config = dict(
    model="model that answers yes/no questions on an image's attributes",
    dataset='scattered letters and digits in many colours',
    train_examples=97500,
    image_size=64,
    crop_scale_min=1,
    horizontal_flip=False,
    translate=0.06,
    questions_per_image=4,
    encoder_arch='efficientnet_v2',
    encoder_norm='groupnorm',
    encoder_activation='relu6',
    encoder_weight_standardization=False,
    encoder_channel_attention='se',
    encoder_drop_path=0.05,
    encoder_depths=[4, 4, 4, 4],
    encoder_kernel_size=5,
    encoder_stem='deep',
    encoder_expansion=4,
    encoder_widths=[32, 64, 128, 256],
    fusion='cross_attention',
    fusion_encoder_width=256,
    fusion_encoder_layers=8,
    fusion_encoder_norm='rmsnorm',
    fusion_encoder_norm_position='res_post',
    fusion_encoder_activation='silu',
    fusion_encoder_mlp_ratio=4,
    fusion_encoder_head_dim=16,
    fusion_encoder_fused_qkv=False,
    fusion_encoder_bias='all',
    fusion_encoder_qk_norm=True,
    fusion_encoder_parallel_block=False,
    fusion_encoder_inner_norm=False,
    fusion_encoder_drop_path=0.15,
    fusion_encoder_kv_group_size=2,
    fusion_encoder_positions='learned',
    fusion_encoder_cross_attention_every=1,
    init='kaiming_normal',
    residual_init='scaled_by_depth',
    optimizer='muon',
    muon_scale='original',
    lr=0.0093,
    momentum=0.9,
    nesterov=True,
    orthogonalizer='newton_schulz_5',
    adamw_lr_other_params=0.00073,
    steps=4600,
    batch_size=64,
    epochs=3.0,
    lr_schedule='cosine',
    final_lr_fraction=0.01,
    warmup_steps=460,
    weight_decay=0.09,
    adamw_weight_decay_other_params=0.05,
)
Rows from block 3 of the fusion encoder of a small model that answers yes/no questions on an image's attributes, named by matrix and row number. Rows with one number belong to one neuron. Each number is 128 + 32 x the weight over its row's rms, rounded and kept within 0 to 255. All counts start at 0.
After each neuron's rows are labels from the 100 texts, of 14976, where the neuron reaches its highest value: "fires on" is the input token at the peak. Only what is clearly more common there than usual is listed. The data: scattered letters and digits in many colours.
# fc1: MLP up (fusion_encoder.blocks.3.mlp.fc1.weight, 1024x256), inputs 0-127
# fc2: MLP down (fusion_encoder.blocks.3.mlp.fc2.weight, 256x1024, transposed), outputs 0-127

fc1.681 [190 114 130 153 131 135 100 149 104 125 113 112 176  93 169 132 138 103 102 167 122 137 141 106 177 160 120 160 100 100 123 167 117 106 111 109  84 175 129  64 132 142 140 100  98 119 107 119  89 175 119 175 161 128 126 132 115 152 143 132  95 119 106 131 190 118 144  71  93 166 111 112 148  97 110 197  69  46 128 136 152 146 129 103 149 118 126 125 136 146 144 139 128  95  91 121 139  62 163 162  92 121 137 106 128 146 111 134  99 172  79 166 126  89 144 124 168 187 107 105 136 156 136  94 147 123 181 133]
fc2.681 [ 81  99 148 138 157 110 145 135  92 142 122  83 174 162 156 170 132 159 107  99 121 152  58 144 158 155 140 142 112 101 156 172 162  55 197 112 124 121 145  98 154 129 111 136 112 140 166 112 168 156  49 141 120 148 103 109 151  99  61 111 151 148 115 112 103 166 126 125 117 141 105 127 128 119 133 133 134  87 157 110 134  94 105 112 185 145  91 175 106 147  96  75 126  94 115 123 184 147 160 105 141  75 124 157  97 127 162  94 148  96 135 123  93 125 144  99 164  84 144 111 147 136 156 165 145 187  72 164]
fires on: "yellow"; "orange"; "black"; "brown"

fc1.279 [170 132  95 138 124 108  99  84 111 135 144 172 109 145 100 134 113 104 136 177 119 107 110 117 163 148 129 103 156 160 128 177 132 140 127  93 141 123  22 116 119 131  93 106 184 100 136 131  73  97  86 120 147 126 143 105 124 111 102 110 192 178 146 145 142 120 108  91 134 157  74 133 157 168  86 151 112 177 147 139  79 105 118  42  64 127 122 109 166 108 119 139 132 120  76 121 100  81  74 170  97 150 109 146 172 116 117 145  99 131 148 114 145 150 149 125 186  95 100 183 146 124 101 167 180 158 130 181]
fc2.279 [142 137  81 144 147 159 124 182 118  56 130 163 104 155 176 136 106 121  96 133 139 109  83 131  49 106 138 147  83  92 131 127 128 119 166 116 154 154 145 135 153  90  68 120 104  94  99 110 123 137 122 173 122 107 158 125 137 115 128 119  83  90 178  88 152 157 134 141 154  40 195 144 139 107 158 115 139  99 143 119 189 135 119 156 120 102 156 154 134  48 139 119  90 132 122 123 121 139 141 152 171  76  73 109 102  95 121  80 157  92 143 136 124 118  82 155 107  95 140 122  87 130  78  92 146  73 159 138]
fires on: "blue"; "white"; "teal"; "purple"

fc1.421 [105  88 162  91 142 115 115 146 104 114 166 147  84 156 152 161 142 189 108 127 159 118 140 151  93 121 101 107 131 194 115 179 158 116  94  93 130  62  79 131  75  87  53 104 176 150 160 161 157 178 119  95 146 131 180 149 136 139 145 112 132 131 104 172 132 178 176 129 141 186  63 136 111  84 174 134 113 167  61 149  71 149 126  93  91 157 154 161 182 141 152 145 187 126 154 106 174 113 115 150 142 134 220 114 116 134 181  77  94 138 130 184 158 151 136 156 138 129 109 130 115  96 158 109 116  94  64 153]
fc2.421 [ 96 196 152 105 158 122 105 144 102 118  72 127  70 127 118  94 152 116 138 128  92 106 164 103 110 150 101  99 149 140 137 135 107 164 145 153 159 138 126  98 100 158  65 109 130  92 152 144 156 118 160 153 141 128 150 148 104 131 136 124  81 136 103  57 150  47 109 183 144 175 172 155 153 128  65 155 134 159 180 173  84 113 128 165 107 124 126 171 121  90 189 154 132 159  80 119 159 188 102 155 121 104 108 104 158 102 135 158 126 140 164  76  88 197  75 135 157 122 185 178 136 123  72 141 176 153 156 166]
fires on: "yellow"; "black"; "orange"; "brown"

fc1.521 [155 112 174 123 115 186 120 153 152 140 117  74  96  75  96 100  90  91 116 175 118  98 154 101 153 140 157 105 122 125  99 106 159 111 141 164 123  70 101 122 123 118  96  96 142 173 186  95 153 105 125 132 144 123 111 104  82 136 183 113 142 144 127 182 160 152 128  97  99 138 126 101  71 112  77 148 105 138 106 120  99 128 161 124 113 139  64  94 160 192  67 130 124  89 166 162 173  74 170 136  86 149 158 148 161  89 160 162 127 147 152 125 140  98  67 148 195 116  87 120  78 155 165 188 157  77 154 164]
fc2.521 [136 136  95 156  68 144 122 179  97 143 222  75  61 163  96 126 175 121 106  64 109  77 139 179 144 118 125  69 128 171 109 165 160 176 146 111  88 179 107 155  95 125 154 238 128  80  91 163  72 126 136  81 112 156 131 143 196 138 143 125  96 140 145 123 157 204 160 172 168 124 110 152 106  80 176 102 138 122  99 160 112 164 178 130 189 119 157  96 117 104 164 128 148 109 123 129 150 156 112 133 102 125 138 106 118 126 144  67 126  97 115 128 117  93  78 110 155 146 104 156 164 125 148 121 139  84 181 170]
fires on: "brown"; "black"; "orange"; "yellow"

fc1.715 [132 106 126 140 121 145 154 117  70 115 162 149 161 110 135 135 136 166 176 137 111  95 188 153 118 124 151 128  99 118 164 138 145 141 164  77 123 120 127 178 167 140  78 159 146 137 149  60 193 168 181 106 126  97 163 157 143 136 120 124 167 172  95 170 176  96 149 150 181 136 121 163 174  89 142 103  70 136 140 143  78 152 132 112 180 135 148 138 162 194  82 190 170 136 109 114 129 165 139 123  91 103 181  94 145 145 163 136 175  52 216 105 152 128 147 164  86  97 135 119 123 143 113 124 205 158 127 178]
fc2.715 [117 103  95  90 149 123 120 144 132  79 128 119 101 106 125 174 125 129 177 168 128  98 133 151 140 140 159 133 169  89 107 137 135 104 100 196 156 139 101 126 105 116  90 114 138 140 186 106 122 144 123 165 177 101 156 151  96 163 115 139  86 129 157  87 123 114  81 143 156 116 119 135 167 128 109 110 181 110 144  45  85  96 141  81  92  97 151  93 105 109 127 180 151 173 130 111 152 167 125  85  81 186  85  86 163 126 136 129  83 103 149  93 208 103 181  71 203 140 149 135  98 144 127 114  60 101 171 174]
fires on: "yellow"; "white"; "orange"

fc1.142 [174 146 104 137 142 104 161 144 158 145 129 146 108 176 174  98  90 216 136 145 207 177 179 196 150 142 150 108 174 108 118  94 147 165 114  95 142 125 112 174 205  85 130 135 131 137 135 168 174 140  42 111 137 167 107 126 111 121 139 162 133 152 169  86  93 144 163 150 148  90 152 156 114 164 148 170 131  94 102 105  52  84  96 143 107  83 110  88 129 118 203 140  72 131 104 152 160 152 181 161  95  46 130  98  86 103 132 140 122  99 116 120 100 102  94 100 149 142 170 154 100 109 115 159 155 114 137 127]
fc2.142 [113 113 209 150 131 201 101 123  95 113 157 102 135  98 161 165 166  78 142 119  59 125 107 124 150 111 105 199 144 124  86 204 143 140  99 103 110 204 116  63  94 145 153 162 126 129 175 101 168 135 108 124 138 121 122 141 169 123 111 101  67 105 157 135 143  99 117 120 118 181 133  57 147  84  82 125 159 143  80 153 109 178 131 154 142 101 134 168 142 145  90  84  80 192 173 128 115 120 103 128 118 170 125 162 145 115 188 134 172 140 113 109 110 116 150 109 134 154 143 125 142 156 168 126 116 180 123 122]
fires on: "blue"; "purple"; "pink"

fc1.127 [184  73 176 119 163 113 137 156  94 124  97 242 165 110 152 136 180  96 138  75 104 117 142 108 124 113 102 148 123  57 150 142 114 116 115 114 143 153 187 120 145 139 201 155 103 117  89  88 111 153  63 137 127 145 106 167 167 136  64 117  82 138 143 137 132 119  67 116  98 115 164 162 126  96 123 138 141  70 122  96 194 137 137 137 112 122 126 143  73 171 152 184 106 138 177 152 136  75 129 125 135  76 154 135 108  78 124 152 129 109 131  89 159 151  73 176  89 136 116 175 106 133 110 145 107 186 136 121]
fc2.127 [ 67 161  93  96  99 120 112 181 119  64  97 100 110  98 137 122 101 110  75 125 156 112 122  92 135 136 188 158 123 101 147 144 106 162 144 149 161 127 159 137 108 121 126  88  96 133 119 159 109 142 124 111 150 161 161  55 118  92 110 192  80 136 107 141 156  69 111  99 114 105 150 174 127 155  75 128 115 127 134 120 138 138 127 166 130 120 111 115 141 107 135 190 101  97 171  60 152 110 111 125  96 143  85 147  84  96 126 140 133 167 124 122 115 107 198 185 130 105  93 143 165 129  78 146 125 136 111 147]
fires on: "yellow"

fc1.589 [202 140  75 102 139 163  91  97 188 114 120  81 184 105 174 116 162 134  95 138 110 190 114 144  58 141 102  91 133 118 111  77 166  56 127 132 162 109 124 151 183  61 132  78 177 123 166 149 188 109 137 114  86  90 122 117  90 152 174 155 101 152 104 121 136 147 153 119 110 149 174  95 153 109 142 132 142 127  70 180 106  79 166 133 168 123 174  88  79 178 106 151 180 109 151  80 155 139 159 155 125  62 142 127 153 133 135 105 124 114 145 100 153 149 146 163 210  73 113 164 130  68  90 142 133 134  86 159]
fc2.589 [145 113 163 203 104 128 150  84 114 170 106 108  90 163 148  92 208 118 115 176 152 131 129  93 131 123 101 162 128 133 121 203  75 158 147 155 159 133  58 170 123 126  77 174 120 133 148  94 136 121  91 121 124 156 171 123 203 122  78 159  70 121 152 137 119 145 126 170 134 184 108 149 119 199 164 131 163 134 126 110 107 111 124 130 105  23 127 144  80  90 177  94  91 112 133 137 129  83 160 147 139 174 151 116  86 110 129 153 161 146 122 109 147  86 104  93 111 143 130 145 131 119  85 130  96 121 102  97]
fires on: "yellow"; "brown"; "black"; "purple"

fc1.305 [136  99 174 149 177  62  97  99 141 126 104 147  97 147 111 131 158  91 101 144 161 105 157  80 105 138 130 100 155 139 198  82 123  47 108 177  57 137 169 123 117 115 161 195 124 150 116  70 183  96  89 128 161 106 153  76 136 116 147 124 130 152 133 166  76 130 126 113 129 120 122  97 120 131 109 102 207  44 135 178 119 123 127 137 132 171 114 173 189 133  74 135 117  93 137 164 177 114 123 120 124 168 108 133 140  87 154 157  95 164 114 134 100 131  83 118 134 111 178 168  90 111 123 122  61 119 142 130]
fc2.305 [114 138 170 166 122 144 121 128 147 188 116 151 125 100 163  83 160 203 156 141 139  89 132 117  93 106 118 115 111 148 154 114 115 176 132 101 124  74 185 126 118 134 161 145 227  86 180 147 181 174 214 158 142 142 148 132 154 171 163  98 112 119 145 118 151 122 104 179 117 108 131 110 144 103 175 102  60 135 108 120 147 127  96 152 141 146 148 129 119  83 128  89 143 156 124  98  60 161 119 134 155 137 169 115  99 128 165 121 182 137  96 133 122 142 156 154  86  92 110 125 127 136 138 150 170 154 133 106]
fires on: "blue"; "pink"; "purple"; "white"

fc1.166 [221 174 123  60 160 141 117 120 126  47 153 107 125 110 119 168 102 127 149 138  94  98 113 116  94  69 148 143  99 163 149  88 106 172 106 121 158 112 139 100 154 121 146 148 170 139 160 133 145 127 183 163 129  69 106 102  99 152 140  79  96 176 162 114  93 175  99 121  71 102 143 104 114 125  68 129 137 143 157 147 181  99 170 130 161 122 168  97 152 163 123 197 108 183 146 116 121 139 140 180 117 108 131  76 156 101 142 107 148 181 114 127 124 129 156 134 149 172 158 122  89 119 100 140 135  92 132 131]
fc2.166 [ 98 121  76 192  95 109  52  94 114 158  81 101 172 133 143 103 109 151 154 123  94 184 103 136 182 183 109 173 121 111 123 144  95  81 150 155  95 124 146 120 114 182 160 123  60 127 109 151 150  98  56 130 165 177 130 168 129 108  97 180 111 135 116 172 138  60 142 160 118 155 131 103 108 132 176 134 105 109 113  91  33 125 166 110 161 141  95 111  70 169 111 134 157 109  97 148 158  93 111  74 146 122 123 168 102 111  93 159 107 151 124 120 123 145  88 175 112 119  57 127 116  95 109 135 160  91  58 159]
fires on: "yellow"; "black"; "brown"; "orange"